{
  "dataset": "chords played on synthesised instruments",
  "n_mels": 40,
  "hop_length": 160,
  "input": "mfcc",
  "codebook_size": 256,
  "activation": "relu",
  "optimizer": "adamw",
  "beta2": 0.98,
  "final_lr_fraction": 0.01
}
Rows from block 4, named by matrix and row number. Each number is 128 + 32 x the weight over its row's rms, rounded and kept within 0 to 255. All counts start at 0. Numbers have three digits each.
# conv: width-5 conv, dilation 3 (model.blocks.4.conv.weight, 384x384x5), inputs 272-287, a 5 kernel for each
conv.69:062108105139163125169178183136115065128144140170160126068087094162179207116100131152150137127122148127120154106103098139154161170093109138127165146130111122085090111114138147096123138133101160173099125238129078085105185136110156160145154138
conv.70:149111137150144150147109087120173133107169159124097145146134131156181148106125162186145104111145138156145186121123149164156167132114108102121209126117185140071102127082115196144161137165133121132112196229129086142084121148147159113083128138
conv.71:117128048126123154191080071109166124166190179098092126116136143151030111116085088101074087164135133139134123122126136122094108116097090137105172141153101067151139129051079047072066150162153114118114101169137136131102117140125147096177136164
conv.72:103105099100126132129057150118120143159138173062080103055094124115104144137059075111081094136135137119140090070076126104130130105098118140129115128097117093193147151108119136112122190186161162156136129069136136129097164129162151127179145170
conv.73:106108148146140093112133163130122114124121114133154124145167146124140108115131116160121128117156162123146070059066085072142161101149147129111149170148111099111113079115103126123188140105084160141108168049099115089087103065144093122139149114
conv.74:123101188134127098126172182141130090154138168125106179094100134135071100147105145167119101069129253134105151137180120117128142100107135114103135126145127071080078154148107112115144120132173122128138159082155167155149136126126063145183153112
conv.75:118093127137141105120143104135197152225134129107136143114134092089135150115067067049083129147142171150129140140199134111086116092095163041129121165126125178202115148052088085119097119131070131120144122128164140108115162098066101146150079122
conv.76:143113111127170148172121142133079118161134159114132163143083127134073129133108119150129107147153138103133136119136130166097151230158127136151209140063118093127089111067151255171101140127178103149117120139099129160107155184126120081109099170
conv.77:188168205109152174149121096126191202229142133168145167163169131139150088162143150117095105188152147183139165187197149151071105069117093114113110146110181172188154162145155142104064134121158143117080071067075060168133155129133146138140130129
conv.78:121099136114147132141144112111118081156086099167151135121179160133255116157085087084087064139156097080142152131189129165097138065098120120097100133113107103079103087107095144143091097075097137117130129093133144122141225101196116135107132131
conv.79:112134152118105077109139095127093137122138170190103072111125128136112064094120092057102103113079166122116126150169153193136162029141114147142144099098162112136146143144108097122105146143244142127086109142126083119063099132094096103108133118
conv.80:130087116132126120149131176081124106130105105122156109139132118132110112102127152182145087116096229107068131124091113173117121181151161116146149117152100076087076096122134156126084085103194142152094130154118123102099117165138112114139116141
conv.81:118115098090146142145120084143114052092130142155143140096133102094069035128168191208123160118125073111128061055049063120167160186176178155138162173124098102089094106145133174119170150134142124132113130094101097112125137094162140136156102161
conv.82:078123139109152134152158146168052070062147160087099089109075113129206081135129161241164200085116075176124111111024052117147142087133105124127129117143092057101131084138152224143142153167127125140145162113143115040121131109083154163141116169
conv.83:102120144145111171153138109120125112137139113111123123155159146124068092117095090130129152105149167111098136146117153141133065106132142113123066100165128102124122142143132136139150105085134177164163150122106129067145171153108118101164169151
conv.84:158166162148136127148113121135159163191148163111122115151154139143118133124149120108122136181167086134157094121100081115140088089111114137078144149172125170185158185079078090091140132115131135124139054110106105132124125070141096109117125096
conv.85:152115104143105129107064156120093126112100084159113146128140144164111151122125136114158152166120186179162153139174127148150115110054109125085138096080055090122082082153168118137091119088070111125118120101112132133138114091079143114078089122
conv.86:100092100085111177147116104109127134094134114116136142145158114130074094107146155160128166128162162080084127128128114120106105123157175134158179129173121092092106127136090083097191168113129149157130120128104100119142134155135103134163159123
conv.87:135126146132150168151152158151101133137123102198129145148157126142126116101192166160139168148144079117148153121133140125164165124128167166121137120172093117087137066151153140168137161106117113153105137148128114103140088078017152108175119134
conv.88:114129135150111151121083143125120124163128150137106160121141091129127191129121113148152149089112204163099122124173167149132170095110126124117157123138165126113109110088105160146143112135184136137163169071125159116163090168118129086082102123
conv.89:102155178171129123146165111169124150134129132151128153112121104113137095140129143171162109126148101159102125143129140176116112163134123169124082119131152110102113146142117120102141103149199154111173133099139140136158075158099053191192189135
conv.90:177089169157203137088128166143088084104093135151110132141139099103111161108165141096117139143106119156160164134156192132109191142133122169135072080118088150084120107129110101122131103096084109113121124200168133150190108227138141134123124105
conv.91:141118154151155139130211129123113076118110091138144155114109121109153110154086103118094087098112080151119223184225182177112143061123123108048083122135098090109111097093071136071080119093087136135142174069174153154115140105131149158133157152
conv.92:142128207088103093087157255129152048135157150148140164079101130147156199161078124155132089111070158221105142099058045144124162125140077117096164133109145138090111110121163171102112107151160145110110171197157111114110119122111132131207168117
conv.93:149134068107099190196155155084154153123107083171135110136137086060000086067167177123132122118124159124092174138157176174132145189123152142088109148104186113114139175148135114151156107130111145126084104172115112170108105099139154125132132122
conv.94:134075146128145143145122102091082000094099101084070067123118148147178150168127101178130124173139155117096143147132143145116158034103096153090066067090072074072110058149090137094081116106097129139146164087104102106135157135191156129138143145
conv.95:111144140111136061134180192153123111151138157118171132058133136126196169161133115126090162072132197134128111052103101100140174151101133116133155142135139106125106129169118146142135131144092142155129172133093123093098193185091134155127095150
conv.96:113107176126159133149128138156074120090118123077076085105107108154155195162126073051079127111079100137143173188172189104158085117104100187161071065196115082106112105147153067075110135128114166143121128248176116113074117151096179139177152146
conv.97:106127040080105141169078084093170146134126162095149049142112103130064065072091124090109095193150034116156102129112104154113119145128140108097139123156172148089161119087114129106129111047110127099117102136075102123123081121162122124103105104
conv.98:159113112097069135153166118052151133168137116145106117140127198148164117075097107110134146130142150064077037133127131130159135151100114147166166055098188144151164133155176147095050074164191121113158146108132157110115177096140145166161091123
conv.99:169091134148166135107157058096156111092155154209175141186168138080128061135150121112109100170158091069129118143099083133135140129126127152127136120154138143075143124092101092062131121102077110127134091121122144123136061143184124131075142089
conv.100:143143122085139132112182168120088135141126157124153089144122117138108127130103119116110121168138126137166129159106098125080120232110103104139157142136095148143135099119146130120057139109109135132098146178142098147123068156179172127124107157
conv.101:125086125138205157154113131144165122108142131065123133114124107094104168155123080069100170136120120184172146140154134053144140149132134143121132147139105175181125066119096097087158131151120124108125146184103066113116100144104149161132108112
conv.102:146174066141162113152127172152159184112115132156157098116130104113020140118120130056115109105134144142117183174143139152146084159111136086131151169115124156124080170151141037111078137111092128104113083146110114148140082095142188172161151176
conv.103:134108172176122134123137155155079078131112100164100183162135144105225169173208142227168096111124179162126121137087108141112147145091105138105167153121101092101097110094150175129103133145103094098126148115107136136182180110145141086156133136
conv.104:141102115108118132125065070100124098139118149075055105071101161136162162166171161195139178128113084093139073103069167110114114106118120124166156128144119129140086146128150132148211113150136126114157136093128146130103129096157106107142081118
conv.105:120100138121169105157169190171146105102099139172151153117130150156179197168117205174144146088128070110108095080020071129100124140145150147170155150105107151067128132095136170153135100096084092149106120147159161170208134209216118163156146126
conv.106:147132111147155142143072082162113163131146108119138104125114119125108124134146100104109188106148123123104124148145127101171132077138139114126144137137118169122104055113132143117154113122177128116175146035156173092108097187102200117113139163
conv.107:173153140089071142111151128134145131160119111125127139129094171106079102126048091130158169115104143144129116127148129102124083179130144133136138134129161128141156175160155124117102102129118142107117112102130131138124116132064167178106092130
conv.108:158108095122132127166141065078158111051114121159144118133139085129160069113182134101139132147157085122118104099048080128144177190160155080132143155152095067037079076061092148103127156157223143167086129154115090119112092198157168119105189178
conv.109:170147133141171133126109141130128126151125133173124179129179141122086113131126117126122113121101128135154129118150139122112122148118120122121181125150074076111070095068088079122084092101117098099096128150135131147131111102088129123219145151
conv.110:169110163132164134106136139103114128153121119121129122115140131125153159132152140116097087184114154118105163135190167147142095092126134121118117135141116102160120122128099122098125082088073094091126069056093124122159142097161108104142137090
conv.111:111121138179138131165122119154074151153154090089149130145083133120137146058155097146157105159180050151132121127076108138151098161086121110091139165171097116157093111141139148139090127105135134102127167117126116096050096132127120119149127152
conv.112:186153145132134172181208112118138161145072107152101092104120107115079072107196162159163158147126082084115128118130087142159127173134157156115151144155139118146112137087108119097117119098085082099100124218135121128120064101070185140173151136
conv.113:129129118099050128099164155134084128123149147154098116108090170142136073085081085110139106111128127108161138119131127149087144062100157204206105079111188112101108127114121089118104107129153152142140144101095167119161172101137119136129119102
conv.114:159101127147139122131125150134154114154126143135109094121147129133174145147141110106155082119098160130113112148173109110127131123128112130098102177099147122089108105088119151139111109096200157133124146163118113101111202152112098143154122122
conv.115:115129070112131163143099054152129119115110150087098075116107125124096080160123144130083092133129123047101122122133103131138137173137146150125140147168103142135097102096133147118174170144176145210119106104121117149095122114209166148161147129
conv.116:184141174117141136147117073115194125230150129205165205157229125119063069095154159128087123170157151100184110132165140126118124103124111131133106149131078086140093073000067022084108106100087106102115081046085146119104116112157140142167130140
conv.117:161077109116170130142145168129143089138127183132137165110102147144147157137131135146124115064179255120104073129202183163128149142148147126141159070100127116103105104087133189130112126122104129179134118184144109161125136170162142043034088172
conv.118:142171183167129157148139123153199211231166168203175199130202124108120133140113112127143170127152175147182131148169149143111122135109138142145153134170181148192149134150121106129133132130129105127130083003091111176134155109085100088096087095
conv.119:151144158129135155192107093136081129151156146123112106109116129170142124137142162147179140167134120130121093071129086126153088167144144138090160155115093086060070095102149185166142138099210155146134132113129119133119114147112096138143144130
conv.120:111070113143175136145120161154086160103142098050180131090111131113081135135120090092108167162181129159112172156158165092128123102158158141169087117149118215142129097158133098103156106127120149151121112120151150097176133100088140156085107118
conv.121:104118111127113112128131088165091125120123103154115121122125126137149073123125106130101095106183080039125089107042120115138117113150070151153061095115104187130153127150136092094062102060152201169156144073114114111089164122132072111127149133
conv.122:141122105127122107147108142145123137068158119145158098148105155141175152147152168127173137126143067180144033070048103110120140068133120085138119144116096121066115124116143157142137098082076097110146148115141163153104115099146092132060129091
conv.123:121111135092146169167148130176016088070041051103120072115127132125154115156136171165141141120151150153160136160142157150129121121146133163143081109117122120104125127140142162138145082112128098078129125146138131121161101176117123128119147142
conv.124:133164153118127130141207103140122116123126114174160162117165080115150111131124152146099110124140116148152176122195159183110154100130113104100129052081141096131145139112102168117108022097027074096101125089132133096119153142102079131094063104
conv.125:135079087118143155142063053132122072110165134124117122169158125114079061141183176161100139191148108079134114141100139122128085102156153131129102135117089172159121134109102094098174118108102108131096056089120095111182111091166156154178154129
conv.126:164144189124159134127176090129139118146095102229212235128217132091137046121174186173136147130160111115153130148140134147124150059135122119179098154147129131119133155149143132147125079119098086094109088044121127157133149097107109120113093119
conv.127:138136172121134133122181104112160165166131140098133092139138118112125057099145145103122156145168115100144131133164108143157143145141149152140114144152123129107140154113109119076146144149124136135119101182123130081119136094139164167133182162
conv.128:134141206139141110121167086148137112138137152134156171144107145113127114094157150115131125115110112136139146107142129125094133147136140125134175108122155081081111135123070129095145142119150143110137135142151137137099054200063106124126142100
conv.129:131113170157115137132073097135151131183111124147084161113175111130087088119075086068092064148131141164159210164233166168096119090066114147097070079051096045149082117111079092088074069096058110120142100018124098135122152134139121107092081099
conv.130:123085087121064145134041024082094079090139107021087061145080144100121117111128153101128073128119062113125126125099150144128133132158133096099000085112093107096122132145143127130150082097122131110117115140113130149106095157154103123113139115
conv.131:101135115116147115150136148172100161150089118135130106075103143156134102144088097123150133118155185135139152154165127135181144156128141105130112115149150108125082116156116124136150165155157135140134144150118138201194167101092139117133158133
conv.132:139147077137143183180089084119147123066134151051082085074107118124057164157121138146110130176123107090113141133141135167103114134091118170096101113137115117089106147127125133139147073069123118103103120144102103137153076200178157123140132158
conv.133:141092134146160168076081220122085149053135107165102132139167140134074165110148122107134141102084184161117154095105133108096181118110091101094211104132105118099130123104105105126141164104138095101103161082191149126118123203157094119117145136
conv.134:153149146111116189168127104089188167185135122133144144143169132122052063045131127178110145154107091097091058097118115113085096125126165156129131138153133120150101156084083135144180104120131132131075092093067059132111091101078087097109139123
conv.135:147170157072144118083124200108146204140093159181176108072155134148111137100113074112130133150068173180143160109129111138147088133115120083071207160146135174168090109158155130099074135146105129128124099149128138184148105068072158111111133146
conv.136:138178116160123091141072146126165156189116153131134133123154147151089151107130119127099133145127178150139134155138141145110103123080120094089125097122151121146114141110124087131126092135042107100129116096126142105149103063104095102116111120
conv.137:112093145100133179150172154156108101110129148133090151108098104096136073145176183176128162088120135153101100097086085122135137173130147116117110137124183116149103154142160149120133172161155136138124179108138107091137144113091141095150129159
conv.138:108140186170096101078246144119115091147145110153139082159131138150130100088075114135130110120101201157106113159146150116122115167113162160147139106147127144150162108156125076093124122117240194147125121109137177107128114131067110165184144096
conv.139:107100124127104172161142104113141128136148111111132120149130139121066089135075099142136143124138154109085149113142157149123075098145137095127074087147117083116142131148130103114140091103159196156152161141130125080132172138116105112189170134
conv.140:122131101122116118152124062125106092080128087064121092139091134109139042095100075127119125178128102125126107094114146108129132103163187159129087075070118083128131110166111178105179050151099098121157121058135154120114174119163102122099117122
conv.141:083084117098126138145130059119103107174147144117104159112112153146181132170131156130110137139152104107071075054083137113082106091118123142138099175148085100123134113100119097142117146123129149163145174092157140125122126154142057103126132109
conv.142:119065023107085160148103085121151132063149122083108140130118148127128196150107146114138121127161041137125101094074090069128147119135129150139111124130097143117125151131114127165172125114093111115147110130148162161152096132208111156116133106
conv.143:103096075101092145134078101083106110117106056121088094080130093100096128136151152117124121158152128134102134107118134111108123106114132139118118129147117119083116099075119053103090159146101127143133115131118115108148144175229171126134147153
conv.144:099134139118120154141151124144144180141153163111148152129135115141147147159099114147137116095130160120133125139166161173112125086113145136097074099093143141182136150133132146130143167148140146164147140032115136172137161126136056082078122102
conv.145:104150047107104121127163151124158209081156108117202067156072120135095076094088095092112104148195102136128103109106081108124123202144101103155208166087146149098117096128140133131110153111143136100131166081118121151139073115170111150143153087
conv.146:135127182132146141132168116131111096151118084094115109116078127141206107139143101120115104140124052112092135096129112107117110049150087105087061097110173151141152128156115172122129110085121112123117118054126140146168211129104132141132080101
conv.147:132106094143131142123156120134123091097132112159137110107201119139123161104089091139129107121151120127133167159161130146110114123150138179186134088199131108105109071120102126130114143104183143126086090203151075158125145187130092110159119119
conv.148:096116162194176123162117140155144148129167135143173116157109065086046093130157180126110118119150117149126151157092146139162176250161136100133135109128161150105083127158156112122159137123152118130128133107109151078061037139089120125127126131
conv.149:135184115124157126128181164150041089120082098053071065061088145148187209187130146118134179110108177114122111075070149147123131094118135128143129096113149112110113125138149085152187086122025089131134154151136155132117139112137121135120143112
conv.150:148150124136154128148117158156112137099114123178114178120187111161039120144126165126118108156158175166150179143185160157134103110087095113104170117144075061095100077078123028083047106128136111149113140135100088139131097133143133152212141157
conv.151:123095138090137144105133143098144159171130140105143097110132151133064098135127120105119117118128178122131117100134134094097055225136128112096133172159111127128102112126163095100140114067096184123127118172098129106090086091120086108127142117
conv.152:126057131121170083117130138112148096115124144151109150183152195179083046084133120139126137144098166134147130159164182162125134105140162144142174144155124085103115100161098072057101105122122149135190148081100112137156130136167142098141173196
conv.153:101117179133135122110109136140102129111134133107134166132084142092081118150129117167130157133139119129141141160123137110082129219108122117148141086126113148138092122142134084120185142132090113133100124158130084132115151175151187119123135144
conv.154:159195189143150162137155160142147208180152153131135097112137134150151152159109107134126140138161170175156178150134158153117071036113086123130176159114112126099107094151116103090068141113123125132146062053123119115135110118155118138117130089
conv.155:104088103108124131156137106149163174137159135109133086108058091092113096131072082075104029125141111170146167152172126186116118072139112092086094116083180145195141174142128164115095136120094145126105098088133122173133193130120134147104122121
conv.156:091094105122095181150135133134098148113140143123117089105081103140089091123146135187138145110149142146124090096126115137185154174161182167111158143147110106115091124142125141139181209147181158184122132138147151100118134088059163122157133133
conv.157:129162163115110132101113106126133205159104128115117051072085121131120094089093109149134167111112101167170107107091109067101113063108138139145147144131148154173137164142095072099116114143118106100083110122130124094105113102003092118118117158
conv.158:117125144108144126172127108143176133183162164180152161137156129101110039114101127164121097120130142140137108121134131161127122180160158113124187146144133101103158120095118173154158138123220117165099118102109126186131114126100131112146112158
conv.159:196164169130128145158127058148126104114142193123044117103151137148109137129162145189131073171165056118156138113097104173105107097112138150111137125160095100104118176095102112122113141114174124126126139121110131090136037131112155134194092090
conv.160:165103117095125124185107106174152154144149132133125086120113122148097092146132115125102126165101094130107167139142126143121102187091141127097128144197092077091110116091140134086102139134115135168075135249119146176141134126110147120158160177
conv.161:136127123150151115102085103114170149140138104127142067139132070091131078103141153148149149139142078134142175165165118133138121160114134094156027114120108118098095075140148126079129098104051080073120123114085146117138138121116180151093129161
conv.162:108082198152107149121182149093114123172123111130108149096141123112173153141092128159109102187109106120074134123119138128119167151136108123129145172183158099072123132070151142161158106153134122138095149109130150090107132136170143146197143175
conv.163:161142158121141148147212118160119121125094103150132129120127077088127068154097097129119093127130126162148222166231139197103117076115130126065131097112099081122108094077058155041050081061058086097086146108156122108119134130138140147133133139
conv.164:148142153102128115102116196090151141177126123101099109109148109132131148110112143124130132139120168159112100094100135089120126146122124141070160150123106118131116081102140150143152086126149154135117166101084105052071127038169069103101114089
conv.165:072091135116110147148103067115139158151111084141148169154130145114111050084168133137110142118152159107129108127133129069139142078142140142127068075102130144131117102175182143120130177167116115095149172086091130104153196155126105066142132145
conv.166:112094093116127161124114102102142127128139120090109076100123111089088089122107129128125122114128146151136099115104129139105088113119137118124128181168145109113095099054054097114104130128188144131126092152127123129157103144159131146124175146
conv.167:124111084101102142138133096151065121097108126064055051048059157152131174168150140171145125151136164103104117138102128143118096111096120190087088124132087099119145109170156181142109141148145113155116119147116125120116108104135122110156149136
conv.168:129097133119142119149162100168116090117124147112110095133129101104155051122137122151133119102123106183138140126099085109149117109184064154080140161090121078142112108156125177090093167137132178129119122104147095092108168130095177169238177137
conv.169:110154176142153109124137183122123081183145126144127107101101134095130067141120087116117121105080179164139148090151131133096137145173154146119131116141137085073122114135090113133153113089181135134111137082178176174161096128113112085149154121
conv.170:131134151161165135142107166132209122186142155173086207150160108110093106106091087057091104144144148167147136091151143140116127192111140118119192158170123107143124138083123110119106146134104125136119130136119135153097141126115143111129117149
conv.171:146135144144121140143092073147143155132152153084101073118106140152155183168130102150139103174138058114153120124143116139120099123105102132072094085106134151072154133141127184161143130076177119132105079032153129144124075150133114118100128130
conv.172:157104109163161143216141124124161102116187156146118133131175133137114117139107146179150104171161135114115107105064113096091098074120115125111175163122061071114110100078094171166132131140133156141105118104093129131109106144181105126149135114
conv.173:118090113118159111107147086108145095115135135178163151149137083126091061106128128107074084131140087110155180108126139108105158089162143132146130187173062065069089066119092095081047140106130123108125149142138145156113108160097186158154169168
conv.174:157173151115080122126114105107143158159182111106116128134162171141110066106120105148130125079094205163080103129143147147104078102140103174191136119120138114142144145132131120130128085134232140152183191040140136172090105163086100155164111128
conv.175:115133130103119108121144119125112116143122121106132120101110114128116132127112101112126127132148120134171118105113137092107148139131162174154136081116082096107149127086102079107111116104123154138116130104127153034071145148153103096132094078
conv.176:143148131160116127108110183160126171062148123138110073118099136147129148152108095124127113109125189169145133136066116131126076061074113101102113101094132126067144118164152119136096150076192101138138160000125141125122088128155124154124149113
conv.177:130069120117156116098140134109175139160113123131136108145153144126138150121083106113172191156114121100099100118175117081134141148132141134122075114193188181139097080093118101100052093124116106139108080113185181113141229153093086113110069154
conv.178:159136180120146157141174167122198148206153133220121194163222089105043021080143152146125144152121154170123126114167107135099120174143156111140203185176158089162144166096099128121147133111162125132113069068047104154149120102125141102171165125
conv.179:117105133128125133130099080129186161218159194096108139119143124128148132147107112100087087161151195148169106109136116135080106083104076099142123141105179139222141210137129116151124163147094148119140074074121091116121164131131082096164118112
conv.180:147110112129139110101056161126132123161152140116128139112116154120106125157111110096128155093083255132067101154219181109144158166127129128087069130164133084123095123127145138126147134149160122143170160114108145142151178156109110147137151141
conv.181:087050063115125132140098077117096128138115118048093067083071122112068158164139120138165158116118135101100113142112140155119132101121100153151177146149119103087114098136120158165156139118165138143148149234140148148135117167151096086118113125
conv.182:161132146165157140176075152150127113140138105173145158131109116130083146134171144202181168139134194163149098099125125107187152186135149105099194149096103082068096096154144205196198117099121114121141114112126136158130083099053102096072112076
conv.183:110088141100151133137189114152117142146109126154145079119141110086161066104092072077117129103126097147157199211211169126118111110158141148132022122121129145109142099123094128060105095096158146093128108163149136121150072125094162187143153125
conv.184:150148143145108127158180173114120155075098123130116125149088132101087121119066144220172112106138156134103156115088130145074156255103112143147165124096141138095122177134174178143109126169142128134079133211119106150116108132140139148182167140
conv.185:120105068124171147170135076151070102065106104099106110116123114136154094166144132126124109123134138123131118159189137156152114132110131138096093099096124149160107125118105149124165115115073109132137174138146153109119142090133068111107123118
conv.186:105157161130115120107209147092114129136133106128157150114131106104189121102125139145134120112127244168109127089139150140113146175093098099136229123077128143074155138108145151137146160170167105162136153175117118031048138123149163122104142117
conv.187:133090138114119124143131071129089062203187123106098165146170132140151140101116107052089073124131133127162075080197157172176140122079097103081134149110077056138082123093065125135103139112097134101153115066103118095133183155161103125125141100
conv.188:141171163110135104125172110127131183214136101111184170097079073123130113132130069105125177156152113134128105136155072079122145191156102075117180151129101167168141129175154175146142156111040146130132093046123127092136162132148141121133106124
conv.189:078161053122136109150171064160096157086115099110147153116116124131131131108157073124126137183156028153162106132172111124141127100115129107121211094120112140102096116156130160138164161162085159109126162099172142123111070151120135139093139151
conv.190:161143184126143148141112124134058128153064096129112132113159147155162149119171174179175164132113122143159089107126085106138142186144145136156143128125129123101122125124178220172217127129143070119133119135130109126152105116090109092107116094
conv.191:105098096126128091110252235114102065126145139162114090102166108116141182137090124152152156097101255125085117116141116132087143193124138164112177130129133117069110138132152142117146126120167161111069133203141109111090074084134101119168149129
conv.192:134115100123097123151103068062110092133123085142107151140144138132116121112235210208185201120145137116095010014035083045149148162124163108135176196149064064035091101138149133196215097101067109107143131141115123086118137088089116115111077074
conv.193:142139127084128145154152137116189137166104123075079090122124151144141102050117117138114115127173136111100118119116115128121149117138133085115136134114197177162160139115110126140105094137123154171139159112096102140155171067131114143117086124
conv.194:103096063135121175146061191146156147071110106159172151183161127094043148126122135132156142114156133136114090108036083107088096160129138137164145180093117142082113174121118113180163113096106110142099117044114157182221134152186105140101131121
conv.195:138099207146193115127109188090143133146135100113103079079146146139172207160123125176146145137132167135094165154085153150133136091090134158118125157138074076085119083125092159170157114113112138137131124136123143131146136120149119139124149136
conv.196:169187175075144125108141168136100152170099130162152180137113154153142113144146143147099149145134130140145194133120158152175163124137151081106124147132143128147118117164163093125081168168174092128154158115140129176139133101091213179177088118
conv.197:147183160137135187175169173156088176138135128140119112108132097138084095112141143188175181135141167188146122112108125122164144191159190154106139151154101073105087124122153159172188167153162125159125134115120146087118090062052181129195191164
conv.198:120115110145106142096067111160107146154120130114142163155141129141115153138066070062097086167123142158150124128169110159088098073131159119092128130081111097183105176147134156157108126131081126134118111078161166099093161126134068118102099120
conv.199:123124169169113155169096094110236190255171156157142179160166119105037042081000066054049000172143171123110173153202161161087116137091131110083122119085138096183120126041066116109078124109118114141123088053081103144094151094108089117136103114
conv.200:149110154091125157180132132138159155175121102166163173133225131104085065124136120151119112155113185151145156142199139150097099132136153178100159125143142090158125163143131201144145092126122122151135053022082071184180134165174111098161139132
conv.201:101078092081086125097038046129119156087116110086110031094068122149126112157083082124117092138114110174145122158101154149090096000116125149103067098103144181094176111124104118119109100090141121113138120101148148073108058106121086080048131102
conv.202:111129112123132120131096098111094110108142122094105044103071113133067120100107120142139127113126091082108065100085110099125106150144132128132199095130131146082146136106129136140128149091212126138128089162116115108104093171131127122137154128
conv.203:139144184120133121112213136156168154172127141176159103131161113102146070113131143107119127108117112139156191179178143149158131137170162143158083169189118078064135106121091134103133166143138149155122099108153154098077089119106199195166225204
conv.204:084151111114097118123143148131072095116133120084114065101057098139235150109111101085151174141095119100135103081109102087156129069154127159138131084105152137142140083108146142140176130138098131159103168102124131062097167131096152145091076123
conv.205:098114093104122121132142154117110152072160134145123079098151116124132173142140079087120160159155134165138078146152115103140102093122149177113090206179082148131110084123124098107117140110050129176120119107178093130140093128127141151109109149
conv.206:090141185107110112102147165135094127179147147115125059112134132160154133127118091095126127093092163132148102109087100148125084171145134173188063100171127106093154102152156149136163088107190109146138119133110109075124105125143053091145093110
conv.207:081173161162120098128133146136114149146142118135185183058040099099061148113160154146108107085140162103130119033088140173138138105121129089156182068108115115100109145173177112120144141160126126133148146095140101033034122187084134116160109123
conv.208:144082178119167123111156062137176094183165177184111210158177135138144105149161128130126152164093136110132091074097103087116155100106118099098118174141080079101120089093113086135123142122087145140095139067128124147159107150126116084177129144
conv.209:086095120130122122113125116124118129088096110174205208143150147091168093111108149160157144106155125144126125140101094110125145067147127128159072148095085137082123131166144166169146115089096159168125137089139175143173162099100051119048137141
conv.210:091112174118148122112161151128089136179112122142128198127195147106197149104106089105134100095120177122149128153191107161099152123140132131116145153148140156143105130113126182176203143125124117145146139067078129113096206090148092114067105071
conv.211:149128105132120152177060083079155170091151101144129107122122122124074136138127099126138136107131108126067052107079090109115130115116106130091218172122128129101130139118109185170145168083255113136104113115125104160120063170154149133131127108
conv.212:163104164164159151120098156124198122217163134136123154121142134103155155140099142087108084152084095127064137055121112121138100108110121094124168188154120079134129138059093136180147108108121146135126126083141173167127158118166161131151130156
conv.213:148127150097149115160144146150097067102081129102115099143098136088210126168110129161112131121122117135113100146060101140096125026137132157134101133101097122118077105142119161116140110116081124146122129103146120106137182118189126141178163153
conv.214:162162173176192128142177120134191159175165163184178201171201105106142103124124122119125126147150164122148120126142120120123154098151135129129148165141138120154119119125104131134118143125090154156095126086090095161126135122114070110133139100
conv.215:118095173131166154133124068160139107151132127113109100126132133100182111150116108123112130136106115061125172163165132180080147094129131143098099113131120121072105090126081141152131140102140184112106109134111134151140104202115129119114152143
conv.216:085095123145163084143045162171058088084179214121152142114113089109094151134133152153139125099091116154132155117101093139139113150123126082107126159141019048078102149103158167113110130147130150189150131166100093090055102182161141144134130143
conv.217:105126123112112131130085052103158110190137146088087147094125153082213128131097122109132110115094121099110081091113131096121125119084115091146084154095117115151146098130124141144153095137094140096157161079121143148098174114125097124090089089
conv.218:093099120111095121107107159115079140142110079140106113142127131151165143148106096115164140173143149125102124108112123125154113030092098142166141150125208175197186152156141123129108131092079097100098107120122133181186177109074155135099090086
conv.219:136136070157154150140157131112118141080172159142134095148127145116095085127175156185173139144132132070109051096052111126110090145125123096140157131144060074091101079138133125133116160105190135142135153142061128116102095098153119128122146126
conv.220:088055100112126128106088121130088109146114120092117118119152159146130116134127109102121117139138115080091157153179143150137094101159122132138068124128160181172109137165166155119175129080109141083134127172111109129150157115098173142128065083
conv.221:111141125131134149163137188139091131123133100185160131145130104134098131098114151116128142105115172174142178164135154149162130202125170144132161169173109121110114123129161113146136125109111115118096127193147140115111098049088146119145141141
conv.222:123115095146120120096151228106099131079142129162141164137165127125125178122111081100109110116116211205116113086140117111120074157086134105087247145084096115127094123126149145090168147163150147134121109098160136103124078076075107121190182151
conv.223:124142105136135162140128140157027142057099067115092052110063116157154122154147148194154166117147148164177129116095113096143099095104121142115119133142109083124103114111141140147136151121134127130141163107130140112137138097105161120164145146
conv.224:088090076103102170151097104108096127141096088056048036084025143095060116135163151149167145142116074073125096121093106144161151157125136147127144112118159102108168161120125152158178176139135134152133153151097105139131112127160141120131132125
conv.225:123131081148167116142109058038151159148141175158121130123145148132099142168157134117154147151152139128116143157150156167094137087127100169130159082125120109089122138121118107142142173160178162158098095139110122146101113107128051101119126084
conv.226:142120127128127153177131162160125135105161118082097102108138138116088198136126121119096133134153113169108116109107126139132153113157148143127108121146103206167138144117110101088128110154124112096136124111168135089173148157052140186173102096
conv.227:137151242121163094080125137126109143126154136126136166114128128131183149124145129131147127173111128106116141134095115136095120133107106167128101092128080096056134139129113098126120133078100124095124137135118142089089118175140058101087128085
conv.228:177163160154133174144107181124109181143122124120095110110089134131064141141115105151135157128131223162150132142116164144136108156129173148083118105116166148148138158159143130162153166158199123171137095070135149177134145126103171110176146137
conv.229:162114123155151156136141176146022070115140125125065089107097155145102208204174172151190184116115202094075102062093113134079114107108144159161150113128068076118090108178120139155125128085111134124132149188139133095087098129112119119129142146